From a checkpoint of a small contrastive audio-text model.
Training: soap at rate 0.0021, 5700 steps, batches of 128.
Rows from block 8 of the audio encoder of a small contrastive audio-text model, named by matrix and row number. Each number is 128 + 24 x the weight over its row's rms, rounded and kept within 0 to 255. All counts start at 0. After the name is the row's rms in percent of the matrix's.
After each channel's rows are labels from the 100 clips, of 14976, where the channel reaches its highest value: "top examples" is what is common among them. Only what is clearly more common there than usual is listed. The data: synthesised imitations of 52 everyday sounds, one a clip.
# pw: pointwise conv (encoder.blocks.8.pw.weight, 256x256x1x1), inputs 128-191

pw.115 101 [144 147 133 141 103 152 182 152 137 106 136 138 152  99 102 114 105 132 153 141 165 148 138 131 130 121  88 123 133 117 135 171  95 139 148 109 101 150 121 122 119 161 153 133 136  92 155 125 134 146 105 126 180 146 133 131 104 133  86 125 130 127 135 130]
top examples: beeping; signals

pw.19 095 [107 149  96 133 132 123 134 131 117 165 157 116 145 126 140 107 108  92 138 146 153 130 161 143 141 125 144 150 127 181 140 122 105 128 134 157 126 130 149 138 130 120 127 108 118  90  96 117  78 109 128 130 103 111 146 104 135 112 111 145 118 117 119 115]
top examples: bird chirping; animals

pw.9 098 [194 113 167 126 119 134 111  96 123 106 131 137 132 183 158 111 125 139 119  93 211 146 141 138 138 134 133 123 102 135 137 155 131 115 106 118 157 190  96 136 136 147 169 142 149 167 158 107 158 124 108 120 155 134 146 106  99 139 122 127 165 129 163 161]
top examples: beeping; signals

pw.216 098 [133 125 147 126 155 106 109 120 113 121 121  87 140 129 137 151 118 115 151 150 176 165 125 129 117 159 148 159 178 114 182 169  99 146  94 133 145 131 169 136 146 115 150  79 123 129 150 124 115 142 173 163 149 126 147 163 130 146 140 180  92 146 141 154]
top examples: bird chirping; animals

pw.143 100 [136  90 123 102 119 134 164 106 142  91 113 123 157 119 119 119 138 151  88 127 141 180 161  87  65 151 189  83 151 110 165  97  92 139  90 167 125 121 128  81 116 153 100 171  81 139 173 111 145 138 149 139 180 122 124 139 117 143 109 174 124 168 139 150]
top examples: laser zap; machines and effects

pw.201 105 [140 125 129 139 124 102 168 124 140  94 122 147 160 171  89 130 128 133 158 108 140 106 184 132 111 100 120 134 149 172  99 112 117 138 132 101 101 138 147 158 168 121 174 130 145 125 140 172 106 116  98 100 150 183 125 126  99 209 143 100 121 169 138 109]
top examples: beeping; signals

pw.155 102 [102 138 107 156 145 179 130 142 131 137 105 118 133  88 136 161  96 115 162  52 138 132 108 146 111  88 141 118 141 127 112 137 114 111 165 132 123 136 148 127 111 124 150  91  99 177 105  86 161 113  88 150 170 110 113 127 102 137 134 140 134 116 137 131]
top examples: laser zap; speech

pw.173 102 [ 97  84 130 113 147 112 117 140 153 101 107 143 147 170 100 156 121 119 109 162 135 118 118 147  83 148 164 105 125 158 138 125 117 129 124  97 112 173  97  93 101 132 109 105 114 120 143 119 159 107 170 119 125 118 132 169 137  96 159 137 103 126 124 143]
top examples: household

pw.78 104 [150 112 144 127 144  91 116 133 134 150 110 122  94 186 165 130 160 140 138 159 117  83 162 186 145 108 128 103 150 148  89 150 170 116 148 169 177 140 140 146 105 121 130 154 174 119  83 134 153 132 139 113  85 128 161 121 162 137 116 120 123 127 135 122]
top examples: reverberation; text has "reverberant"; water drop

pw.122 099 [149 118 124 128 152 101 142 140 117 133 130 106 136 126 152 156 171 104 142  89 141 141  95 146 133 197 175 133 118  99 135 110 129 133 129 109 105 130  83 131  96 103  95 103 126 124 153 121 140 130 228 135 109  75 134  97 104  99 121  95 111 140 136  92]
top examples: household; knocking

pw.174 100 [101 111 125 129 103 145 151 164 142 164 138 111 130  76 115 166 110 114  94 121 133 111 130 139 136 113 101 151 116 113 119 140 128 112 127 151 151 148 111 122 110 115 122  93  88 105 161 126  68  91 113 138 131  94 108 160 113 100 132 111 150 113 128 137]
top examples: household; creak

pw.153 100 [121  98 127 124 114 127 128 174 123 111 107 143 159 156 132  99 163 131 111 138 111 104  82 100 156 119 138 105 171 120 103 104 186 145 164 121 131 106 139 128 153 143 179 194 141 129 100 113 131 129 110  99  98  99 184 112 142 115 140  92  96 149 136 104]
top examples: signals; mains hum; beeping

pw.186 096 [156 100 135 118 132 177 142 119 125 125 107 113 107 146 128 114 122 108 103 153 140 109 137 128 133 134 100 167 121  94 172 115 144 146 163 135 156 114 161 167 148 148 153 108 134 198 141 154  81 175  91 145 130 118 122 173  68 164  78 119 114 132 108 121]
top examples: beeping; signals

pw.29 101 [116 141 109 104  75  97 126 124  68 111 154 132 107 121 133  86 123  99 142 181 117 153  95 122 180 137 112 115 102 111 112 144 142 114 155 108  96 105 142 111 114 103 133 137 177 116 146 161  78 124  97 139  95 148 125 169 121 113 112 121 123 128 153 109]
top examples: reverberation; text has "room"; text has "reverberant"

pw.30 103 [124 113 115 131  90 175 110 156 129 144 113 174 130 154 130 119 107 116  98 129 155 149 104 122 129 160  87 115 121 128 126 132 105 118 114 122 100 159  97 109  93  88 153 175 138  83  98 141 164 108 114 127 118 139 105  86 131 137 137 149 109 157 154 131]
top examples: laser zap; bird chirping

pw.164 090 [ 96 117 108 126  88  98 110 135 125 125 192 116  76 165 135 129 157 140 142 125 182  88 118 133 180 103 133 162 139 128 138 125 169 109 144 179 110 138 151 156 156 123 119 143 118 125 103 119  96 147 124 106 138 135 123 125 127 123 128 132 131 151 130 156]
top examples: animals; fly buzzing

pw.99 091 [ 95 107 123 100 149  95 119 107 139 137 101 106 108 153 107 119  96 138 117 135 130 138 119 131  56 142 111 102 136 118 114 140  89 117 129 174 100 116 129  96 127 162 121 121 137 144  99 102 149 132 114 150 132 104 120 142 147 112 114 109 149 114 120 128]
top examples: household; clock ticking

pw.45 106 [ 99 167 172 105 154 155 109 129  74  87 119  99 183 128 124 109 119 114 139 132 113 124  71  83 122 145 184 116 128 108 115 161 101 178 157 137 111 146 153 130 123 142 101 106 159  95  96 138 198 157 139 129 130 156 155 115 118 176 148  99  98 127 136 133]
top examples: door slam; footsteps

pw.86 100 [143 141 101 124 114 158 143 117 126 139 143 140 117  65  99 107 119 116 109  82 101 111  88 101  88 156 114 174 105 116 116 140 146 115 126 143 127 118 108 113 163 127  88 122  98 127 120 126 141 114 156 119 129 140 125 138 103 115  96  94 119 137 148 138]
top examples: animals

pw.64 102 [149 134 163 136 114 108 126 158 147 100 103 107  99 137 116 141 152 111 113 148 157 150 133 116  99 122 135  97 129 109 153 100 122 197 119 106 142 113 139 164 121 154 159  99 157 119 117 191  94 155 138 121 113  98 110 139 100  68 108 130 112 112 138 116]
top examples: door slam; footsteps

pw.151 101 [148 145 105 158 128 139 103  98 131 140 154 139  79  91 126 106  92 108 136 126 105 137 146 140 105 105 140 143 138 145 114 126 154 126 106 131  60 145 137  77 108  98 121 121 144 101 107 169 123 127 130 109 104 131 113 142 147 100 155  95 128 133 130 149]
top examples: animals; crying baby

pw.184 096 [125 167  92 148 131  96  98 172 125 104 103 102 116 142 120  99 144 118  94 162 135 121 127 168  99  87 124  94  89 134 130 127 141 112  93  91 109 146 106 131 112 107 121 108 112  88 126 114 143 117 153 135 127 119 125 119 172 129 124 107  99 128  88 124]
top examples: bird chirping; animals

pw.230 102 [108 123 118  98 143 125 112 166 166 121 117 133 134  94 135 147 125 167  90 108 123 150 150 146 126 150 120 109 115 155 101 118  88 132 116 144  96 153  95 114  99 115 106 130 115 146 165 116 151 147 146 131 144 151 107  91 128 105 164 164 157 135 124  98]
top examples: animals; bird chirping

pw.148 097 [122  84 141 114 106 124 165 124 114 123 122 146 132 106  84 131 138 116 107 106 173  92  90 157 110 144 131 159 158 111 159 142 114 156 122 131 127  81 104  84 129 159 134 145  72 101 118 105 137 164 130 154 141 174 108 122 147 166 115 127  94 138 133 129]
top examples: beeping; signals

pw.170 099 [149 148 117 157 135 131 142 159 105 112 129 197  99  94 111  96 143 159 136 132  97 153 112 136 111 123 120 142 134  98 114 152 153 117 120 188 117 156  98  83 125 143 112 122 144  89 111  96 101 154 133 181 124 168 106 117 124 112 131 136 130 140 117  96]
top examples: bird chirping; animals

pw.81 102 [114 215 122 147 143 129 131 119 151 105 137 103 108 112 130 156 129 139 158 168 134 143  79 134 180 133  84 161 118 120 125 154  97 145 159 120 153 191 148 145 175 103 144 125 143 122 154  87 120 132 123 171 164 122 111 115 147 100  81 116 143  89  90 135]
top examples: rumble; animals; mooing

pw.139 107 [ 98 140 117  92 101 140 113 167 128 122 147 131 112 144 123 105 106 111 156  88 111 138 144 145 118 161 126 109 138 130 127 138 128 109 108 145 105 153 130 112 138 139 157 131 159 144  94 116 150 105 113 150 134 109 139 161  66  78 132 126 130 119 113 171]
top examples: rumble

pw.183 107 [ 99 114  86 137 105 101 144 142 115 106 151 150  91 145 134 119 112 160 105 106 166 117 144 102 139 163 143 132 129 115 155 120 112 104 130 143  76 174 124 114 114 112 131 114 128 107 165 117 152 138 136  97 144 115  83 139 121 144 149 150 163 141 128 138]
top examples: beeping; bird chirping

pw.66 089 [ 83 122 134  95 147 132 101 130 158 133 115 127 145  94 102 127  98  74 126 128 132 124 143 109 163 163 117 142 139 127 146 123 113 121 125 175 147 127 104 115 119 166 131 152 145 112 147 103 132 114 118 112 152 125 160 129 128 114 146 160 141  98  85 119]
top examples: signals; beeping

pw.158 102 [183  96 141 115 117 143 117 140 148 140 113 133 164  43 135 128 186 145 116 135 135 115  97 131 101 115 191 114 155 116 123 138  93 123 125  95 167 132 117 149 135 119 103 135 120  88 116 126 146 121 185 161 118 132  88 132 122 142 119 137 140 120 123  87]
top examples: household; door slam

pw.57 103 [ 92 109 101 104 124 111 145 170  91 125 115  98 157 160 100  91 104  95 144 119 110 104 129 119  95 105 151 135  95 116 144 154 102 116 115 170 140  98  86 122 104 117 112 114 105  98 120 188 123  95 119 111 123 179 108 115 105 113 137 165 100 174 146 112]
top examples: laser zap; bird chirping

pw.0 093 [142 146 140 125 111 116 126  90 145  90 132 111  91 110 106 146 153 159 129 131 123  85  84 118 123 159 163 133 136  74 113  73  90 140 143 148 155 183 144 108 164 107  91 130 108 125 200 128 137 125 132 149 128 132 108 105 105 124 141 117 140 134 107 124]
top examples: animals; fly buzzing

pw.196 096 [164 180 121 128 106 130 148 119  99  91 127 156  89 114 115 130 122 117 118 174 121 162 120  72 144 102 123 134 141 138  87 154 110 128 157 155 138  96 122 144 117 102 119 107 154  78 197 119  86 143 103 143 139 150 106 116 136 167  79 123 159 112 116 104]
top examples: reverberation; text has "room"; text has "reverberant"; muffled (low-pass)

pw.36 103 [ 83 104 124 116 173 109 105 158 111 144 137  98 143 106 137 131 130  87 144 144 142 160 101 137 113 136 171 136 100 134 155 115 113 113 116 182 146  86 118  92 114 131 139  83 129 112 138 111 112 101 100 155 137  73 127 123 120 114 126 172 107 125 101  98]
top examples: laser zap; water drop

pw.189 099 [131 125 112  85 153 151 128 119 132  88  88 160 155  95 150 137 167  93  77 149 135 137 124 131 111 119 148 112 149 133 140  92 123  99 130  91 126 140 175 124  98 116 136 142 158 133 163 116 175  88 127 101 168 123 117 135 144 124 138 169 108 154 156 122]
top examples: laser zap; machines and effects

pw.146 092 [127 174  83 141 116 142 162 155  95 134 144 135 127 133 192 160 152 138 110 129 168 139 117 127 120 137 119 122 125 114 153 146 136  95 142 105 100  93  97 131 105 144 192 126 127 101 143  87 127 142  96  87 124  88 108 109 154 101 123 102 113 129 200 149]
top examples: beeping; signals

pw.254 104 [126 143 110  73 111 108 111  71 113 101 140  99 151 133 114 105  91 135 112 100  75 119 117 101 145 151 157 132 164 112 114  85 102 108  92 126  82  98 111  84 115 132  97  91 124  99  90 126  78 120 155  89 117 173 108 131 129 132 171 161  85 103 117 102]
top examples: household

pw.24 107 [117 140 111 128  90 160  86 151 168 162 129 139 127 130 120 113 128  87 121 198 117 166  73  89 132 140 130 133 155 122 132 161  96 114 111 130 121 151 113 128 124 117 121 119 137 119 106  96 134 115 132 166 145 134 163 137 125  97 149 132 157 121 135 166]
top examples: rumble

pw.68 098 [143 115 157 117 197 134 126 124 134 105 143 126 127 126 104 121  88  95  81 149 141 115 129 131 133 123 123 124 118 133 174 124 159 112 135  94 103 112  80 119 141 137 137  94 154 159  83 105 144 129 117 116 139 201 147 117 105 108 131 173 127 163 124 147]
top examples: bird chirping; laser zap